A small image classifier, trained from scratch.
Data: trained on drawn small creatures on textured ground, 101725 training examples, 8.6 epochs.
Rows from block 5 of a small image classifier, named by matrix and row number. Rows with one number belong to one channel. Each number is 128 + 32 x the weight over its row's rms, rounded and kept within 0 to 255. All counts start at 0. After the name is the row's rms in percent of the matrix's.
Before each channel's rows are labels from the 100 images, of 14976, where the channel reaches its highest value: "strongest on" is what is common among them. Only what is clearly more common there than usual is listed. The data: drawn small creatures on textured ground.
# convs0: first 3x3 conv (model.blocks.5.convs.0.weight, 128x128x3x3, each kernel summed), inputs 0-127
# convs1: second 3x3 conv (model.blocks.5.convs.1.weight, 128x128x3x3, transposed, each kernel summed), outputs 0-127

strongest on: pink
convs0.21 156 [114 138 121 134 123 103 123 134 140 226 128 169 116 111 112 122 131 128 104 139 106 128 105 139 166 128 180  97  99 116 190 113 169 121 104 113 122 129 143 128 148 114 204 128 113  90 124 141 130 255 113 120 124 102 144 185 153  78  99 137 148 255 116  91 114 127 150 132 128 114 130  88 155 122 128 128 135  86 128 139 139 117  97 115 125 140 115 110 104 134 126 129 114 152 128 126 117 126 116 137 130 128 120 128 255 125 129  74 101 128 120 120 119 119 119 141 109 138 105 106 119 111 122 132 128 139 102 121]
convs1.21 138 [130 117 108 134 132 132 137 117 123 126 118 158  97 100 128 100  63 125 163 117 121 128 102 128 128 113 239 125  72 133 178 136 170 109 115 133 255 133 145 125 113 128 125 147  69 137  87 145 128 191 110 129 128 128 128 255 128 123  79 128 128 249 139 126 118 117 122 128 128 117 128 128 131 128 128 124 136 128 128 124 132 140 138 135 144 191  97  94 142 133 106 118  85 128 138 120 128 136 128 112 137 128 128  92 224 108 142 114  99 141 128 121 157 130 142 145 118 128 124 121 115 137 128 125 180 109 115 128]

strongest on: pink
convs0.14 096 [150 100 102 128 118 141 208 132 161 128 137 128 179 167 115 117 135 136 164 128 123 118 124 148 119 159 162 156 155  88 118 193  60 117 136 140 152 119 112 115 179 102 208 149 117 106 138 144 140 150 118  56 128 194 143 139 142 129 145 173 113 164 143 141 128  57 136 186 222 108 128  91 140 113  60 128 149 122 102 174 115 128 128  89 115 128 173 120 128 128  95 122 135 133 147 136 133 172 116 110 115 175 166 148 130 103  62 128 163 162 167  81 116  83 157 113 204  76 117 187 128 149 166 128  99  72  96 151]
convs1.14 083 [117 170 128 121 125 107 182 146 128  85 128  91 122  82 114 107 128 255  71 114  94 151 169  49 134  92 100 205  67  75 135 116 122 117 133 172 154 147 114 148 122 147  87 130 192 128 137 154 157 150 103  99 134 180 141 106 104 138 159 128 157 178 141 147  82 117 145  89 148 128 126 215 128 102 136 165 143 110 122 179 154 162 104 115 146 137  98 119  93 137  71 106 123 122 164 117 114 138 118 133 137 142 194 135 120 122 105 128 146  74 156 115 119 108 150 134 106 128 225 133 135 100 112 150 128 158  88 114]

strongest on: blue; large
convs0.91 089 [164 206 139 166  87 103 214 133  78 162 128  75  92 122 123 122 112 128 124 141 183 126  90  87  99 170  86 148 118 119 118 176 119 161 137 126 117 118  84 119 137 137 112  92 142 140 135 112 204 127 176  66 128 156 127 128 167  89 183 128 165 149  83  82 118 128 128 182 255  94 115  99 114 145 155 119 107 134 127 162  67 118 144 144 154 128 167 134 202 112 114 103 158 107 143 104 145 122 105 129 109 141 136 118 128 123  76 139 117 128 115 133  97 112 117 101 136 170  83 133 192 128 162 128 121 174 169 128]
convs1.91 073 [146 170  91 146 110 126 183 187 128 147 195 104 114 107 128 122 153  75 132 138  81 136  55  87 128 128 172  92 118 187 148  88 174 169 168 100 142 116 132 104  89  94 142 123 105 121 155 128  80  93 128 109  65  73 128 106 128 136 183 187 183 108 131 167 113 128 120 119 195 142  77  63 171 128 152 133 123 167 128 148 126  80 172 149  77 128 126 163 145 128  68 125 113 148 128 128  88 170 128 123 196 128 166  69 124 136 126 111 108 163 181  78 109 128 140 139 128 121 128 106 105  75 176 146 146 119 145  98]

strongest on: blue
convs0.63 133 [ 84 145 110 142  72 134 142 128 105 184 139 180 173 193 180 181 165 128 128 153  98 223 122 166  86 104 117 122 123 131 181 120 125 159 136 109 148 155 103 137 127 132  67 126 121 143 189  80 120 159 121 118 163 118 122 114 121 188 145 128 109 141 179  86 150  94 111  59 202 139 139 109 125 121 116 119 128 108 187 116 100  18 176  80 128  83 104 162 168 190 211 128 120  95 116 181 121 121 113 115 157 135 115 128 128 137 118 128 155 134 120 103  96 137 123 117 156 126 133 146 115 105 128 134 173 128 116 119]
convs1.63 101 [124 147 132 179 150 167 151 128 133  68 165 140 119 128 124 125 140 128 117  95  72 212 105 114 116  74 158 134 166  98 164 106  97 159 157  86 149 145 156 148 157 128   5 204 134  96 179 137 128 120 128 115 141 153 110 128 142 193 104 162 123  80 108 128 182 141 122  97 132 127 131 121  94 116  90 121  76 126 132 117 110  46 116  92 188  75 123 119 109 137 210 134 128 123  92 156 139 140 128 120 136 119 128 123 186 178 128 154 130 115 160  45 119 138 138 147 100 129 128 132 128  97 139 179 175 126 112 101]

strongest on: red; purple
convs0.34 086 [148  88  86 132 128 143 140 101 121 128 136 116 134 170 128  59 130 154 154 101 172 148 133 128  88 178 133 117 141 142 134  97 120 102 136 130 146 141 127 136 139 120 122 158 164  89 128 136 231  94  97  79 105 215 128 115 133 132 150 127 166 138 142 105 101  55 166 139  98 112 120 134  64 111 148 127 124 150 134 125 102 123 135  86 145 100 120 102 203 120 135 112 156 105 134 115 128 118  56  82 110 119 122 140 151 129 158  70 177 122 107 153 143  94 128 107 166 196 209  96 238 136 112 181 162  80  88 128]
convs1.34 082 [148 149 133  97  58  95 121  90 106 161 127 106 154 147 175  83 124 163  99 151 112 135 171 101 109  93 163  84 138  83 148 119 179 157  67 110 181 136 129  40 138  93 162 139 155 123 151 141 100 157 106 127 162 139 116 144 128 159 160 187  73  79  70 101 155 114 102 138  90 140 128 139 109 136  82 141 139 142 119 127 143 118  98 184 150 125 116 127 150 133 162 184 139 107 103 128 133 101  53 128 161 117  66 156 160  94 111  51 116 136 121 128 141 104 119 181 128 128 112  85 177 145 139  73 210 185 121  94]

strongest on: blue
convs0.73 128 [136 135 118 176 123 128 129 128 138 255 128 144 134 104 134 101 136 122 120 191 105 128 110 208 126 162 114 131 123 205 124  96 125 148 106 144  93 150 113 120  91 110 119  44  81 102 169 124 143 105  95 126 115 103 125 128  96 109 128 121 113 129  89 123 136 171 135 101 250 140 125 155 157 128  92 147 126 125 110 121 129  15  73  88  99  81 103 124  99 155 142 108 128  96 128 141 137  88 101 120 142 127 118 128 134 108 129 108 138 114 128 111 154  84 104 119 125 152 140  93 105  98  94 133 146  94 150 143]
convs1.73 122 [117 100 101 239 147 104 183 141 173 159 128 123 137  66 112 116 146 127 120 214  95 128 103 169 134 123 153 128 125 159 169 119  60 178 120 167 166 112 121 144 148  64 118  29 122 135 128 128 129 110 129 109 162 151 122 127 116 116 107 162 163 146 125 134 107 157 128 128 217 128 178 131 178  82  82 112 117  82 113 128 109  26 128 137  58 103 118 128 128 148 146 148 138 138 117 174 105 155 128 163 119 122 128 127 175 157 133 136 128 134 120 116 121 113 116 140 107 128 157 101 175  53 125 100 140 146 112 160]

strongest on: red
convs0.104 143 [105 118 113 140  99 123 102 128 155 133 128 100  85 108 111  99 128 116 255 133  70 128 128 121 183 113 103 106 133 145 146 155 162 109  93  77  77 123  92 136 148 128 175 120 110 118 139 137 123 140  80 118 125 117 128 202 118 132 126 172 153 100 135 161 129 124 143 125  90 128 123 118 147 143 153 121 128  82 128 191  98 125 107 127 128 128 148 152 126 137 101 183 122 142  75 137 128 128 116 128 135 128 132 126 192  99 119 107  70 145 128  93 137 243 116 125 100 150 135 126 128 152 135 116 109 107 147 119]
convs1.104 151 [128 107 125 137 129 128 137 124 133 128 124 130 109 112 114  73 117 128 255 138 110 128 140 128 185 128 209 123 107 115 159 119 161  95 112 124 130 148 111 139 129 120 155 124 117 128 122 136 124 138  98 115 132 128 124 212 128 141  52 178  98 127 128 128 125 182 130  94  32 128 128 119 108 154 193 125 128  93 128 184 140 121 128 128 128 128 227 101 128 128  97 194 135 128 130 116 128 141 156 128 134 121 181 124 107 124 109  72 128 128 123 112 135 161 126 126 135 153 125 129 131 106 123 122 132 111 131 134]

strongest on: red
convs0.127 107 [133 135 181 128  81 203 111 187 133 122 128 123 122 147  38 132 127 129 190  85  86 128 168  83 136 127 146 128 121  96 131 138 181 117 128 127 217 150 184 128 141 139 150 137 162 122 149 124  90 200 138 150 109  80 163 137 204 111 132 161  74 192  88 107 124 127 106 147  72 120  73  86  94 136 102 118 128  59 102 127 157 133 162 101 105 134 105 130 147 130 119 150 128  69 193 110 111 154 111 100 134 115 128 131 199 118 108  71 134 128 124 147 116 115 136 180 116 184 118 122 109 157 142 141 166 141 107 138]
convs1.127 113 [114 147 123  95 115 139 136 144  50  95 132 128 198  88 104  95 131  80 100 144  95 116 158  81 119 115 128 128 130 173 128 168 170 156  90 134 247  90 181  85 141  94 197 122 126 124 152 145 145 168 110 164  93 113 146 114 163 149  86 124  99 235 121 136 144 136 140  98 142 126 165 116 126 103 128  98 152  91 128 114 136 117 130 122 145 178  85 114 192 121 135 128 118 110 163 126 135 122 119 122 137 192 128 139 169 145 163  84 158  94 178  79  92 128 154  49 139 152 152 119 118 118 178 105 129 114 128  83]

strongest on: blue; large; butterfly; colour: yellow
convs0.12 164 [126 140 101 102 104  90 179 128 131 196 128 210  74  89  97 123 135 101 128 167  75 126 119 135 110 114 128 119 137 128 113  97 112 116 118  86 119 105 131 140 131 128 142 164 119 130 200 117 132 106 215 161 116 116  98 128  88 129 132 164 114 128 119 128 124  82 134 112 255 128 128  80 107 131  46 118 129 112 105 111 122 214 100 153 147 160 116  89 128 168 128 154 123 114 125 166 140  90 109 105 236 153 101 110 137 113 123 130 128 107  83 160 119 128 121 107 124 125  98 178 109 100 146 125 158 105 110 120]
convs1.12 135 [128 158 114 136 121 103 193 120 106  56 122 181  75 103 116 115 128 113 117 155 108 107 124 146 122 132 186  93 145 133 145 144  98 120 117 124 179 128 125 133 134 101  97 152 113 128 134 115 115 121 143 147 164 128  71 106 127 114 111 181 141 136 109 116 133 112 110 116 240 128 109 105 118 149  11 120 164  91 112 128 134 235  94 176 116 136  97 125 125 157 112 152 128 124 128 214 192  66  74 128 189 151 118 121 150 159 138 124 186 161 128 152 124 131 122 120 113 124  88 176 128 112 132 138 196 123 105 127]

strongest on: red; black
convs0.28 091 [163  98 133 195 154 137 152 122 123  75 124  93  96 142 128  74 141 138 134 137 121 169 147 128 168 143 105 122 133  87 221 214 149 165 142 159 147 170 128 128 130 130 151 142  81  83 104 149 109 120 134 128  92 145 109 206 110 122  76 194 182 129 132 113 146 115  98 177 155 119 141 102 133 153 159  90  88 157 175 118 110 105 137 208 159 106 109 140 178  41  90 156 150 170 199 131 126 103 109 118 186 133 131 100 132 138 128 142 109 138 111 159 128  97 137 144 130 141 104  91  91 173 136 128 149 189 122 170]
convs1.28 078 [174 136 141  82 173 107 104  83  87 128 144 155 112 157 128  77 141  86 215 128  97 125  94 128 158 128 140 131 179 119 182 135  88 198 133 157  78 195 145 128 151  60  89  99  75 138 128 128 121 128  28 126 178 133 117 132 105 109 136 145 137  41 118 136 131 104 130 141 115 138  90 104 128 154 167 160 128 112 147 128 123 132 201  95 156 107 128 149  88 157 146 128 113 128 212 128 111 142 128  93 125 115 128 101 147 128 149 105 118 149 140  81 114  84 155 128 128 161 104 141 122 201 179 100 135  74 106 162]

strongest on: red
convs0.116 120 [131 130 149 128 121 164 126 128 136 128 123  80  81 112 132 154 119 128 210 115  65 101 115 170 231 131 158 108 125 156  82 108 182 146 118 108 143 104 120 115 132 108 195 117 122  92 128 103 174 143 113 143 127 101 124  71 112 129 150 137 114 175 110 178 100 124 124  97 148 162 116 128 112 118 208 144 114  66 116 151 128 128 119 102 120 183  26  95 148 116  80 161 108  52 141  88 144 124 138 128 106 121 186 128 197 128  77 118  97 111  93 122 106 143 128 102  92 148 131  66 165 175 123 134 149 138  81 120]
convs1.116 094 [106 156  74 128 128 217 154 114 168 107 128  90  72 114 140 144 113 143 206  88 137 141 122 178 129 131 145 123 133 192 120  96 151 137 170 120 114  52 132 133 114 103 230 123 125  65  99 126 117 152 124  87 114 128  55  57 111 117 169 219 109 154 121 132 138 143  74 118 136 128 127 128 143 103 163 102 137 148 160 141 131 148 152 124  92 150  94  85 125  90 128 155  81  91 127 136 159 166 150 137 126  86 200 134 130 153 125 120 140 116 128 125 174 122 157 147 144 189  96  88 119 118  86 123 167 163 118 128]

strongest on: red; spider
convs0.5 104 [140 115 133 125 101  81 156 128 128  99 121 117 134 146  81 136 148 128 182 118 101  91 127 108 176 143 160 119 128  40  60 142 143 152 150 120 137 119 143 115 129 136 214 154 114 123 106  94 108 255 118 144 133  68  95 145 134 143 131 141  98 155 151 136 133  92 117 115 114 130 130 136 128 128 107 138 143 171 101 134 115 128 125 125 115  89  91 111 145 143 122 121 128 224 144  82 167 133 128 134 128 120 103 115 209 152 117 128 129 158 128 128 102 130 178 128 108  75 112  91 115 230  75 128 144 109 126 170]
convs1.5 127 [128 109 130 108 147 128 126 160 123 101 128 123 157 125  49 113 128  96 126 104 105 116 121 118 128 128 115 155 163 118  97  45 128 154 156 103 142 107 103 103 139 108 162 165 128 120 120 133 128 255 102 166  79 128 125 128 134  69 180 187 108 169 160 119 139 135 142 105 110 138 100 141 111 130 130  90 107 156  48 132 111 128 123 128 141 141  82 120 157 111 132 148 171 166 143 131 123 124 119 130 150 112 115 106 186  91 134 137 203  69 131 114 162 131 162 128 151 231 173 115 183 142 124  95 137 117 128 130]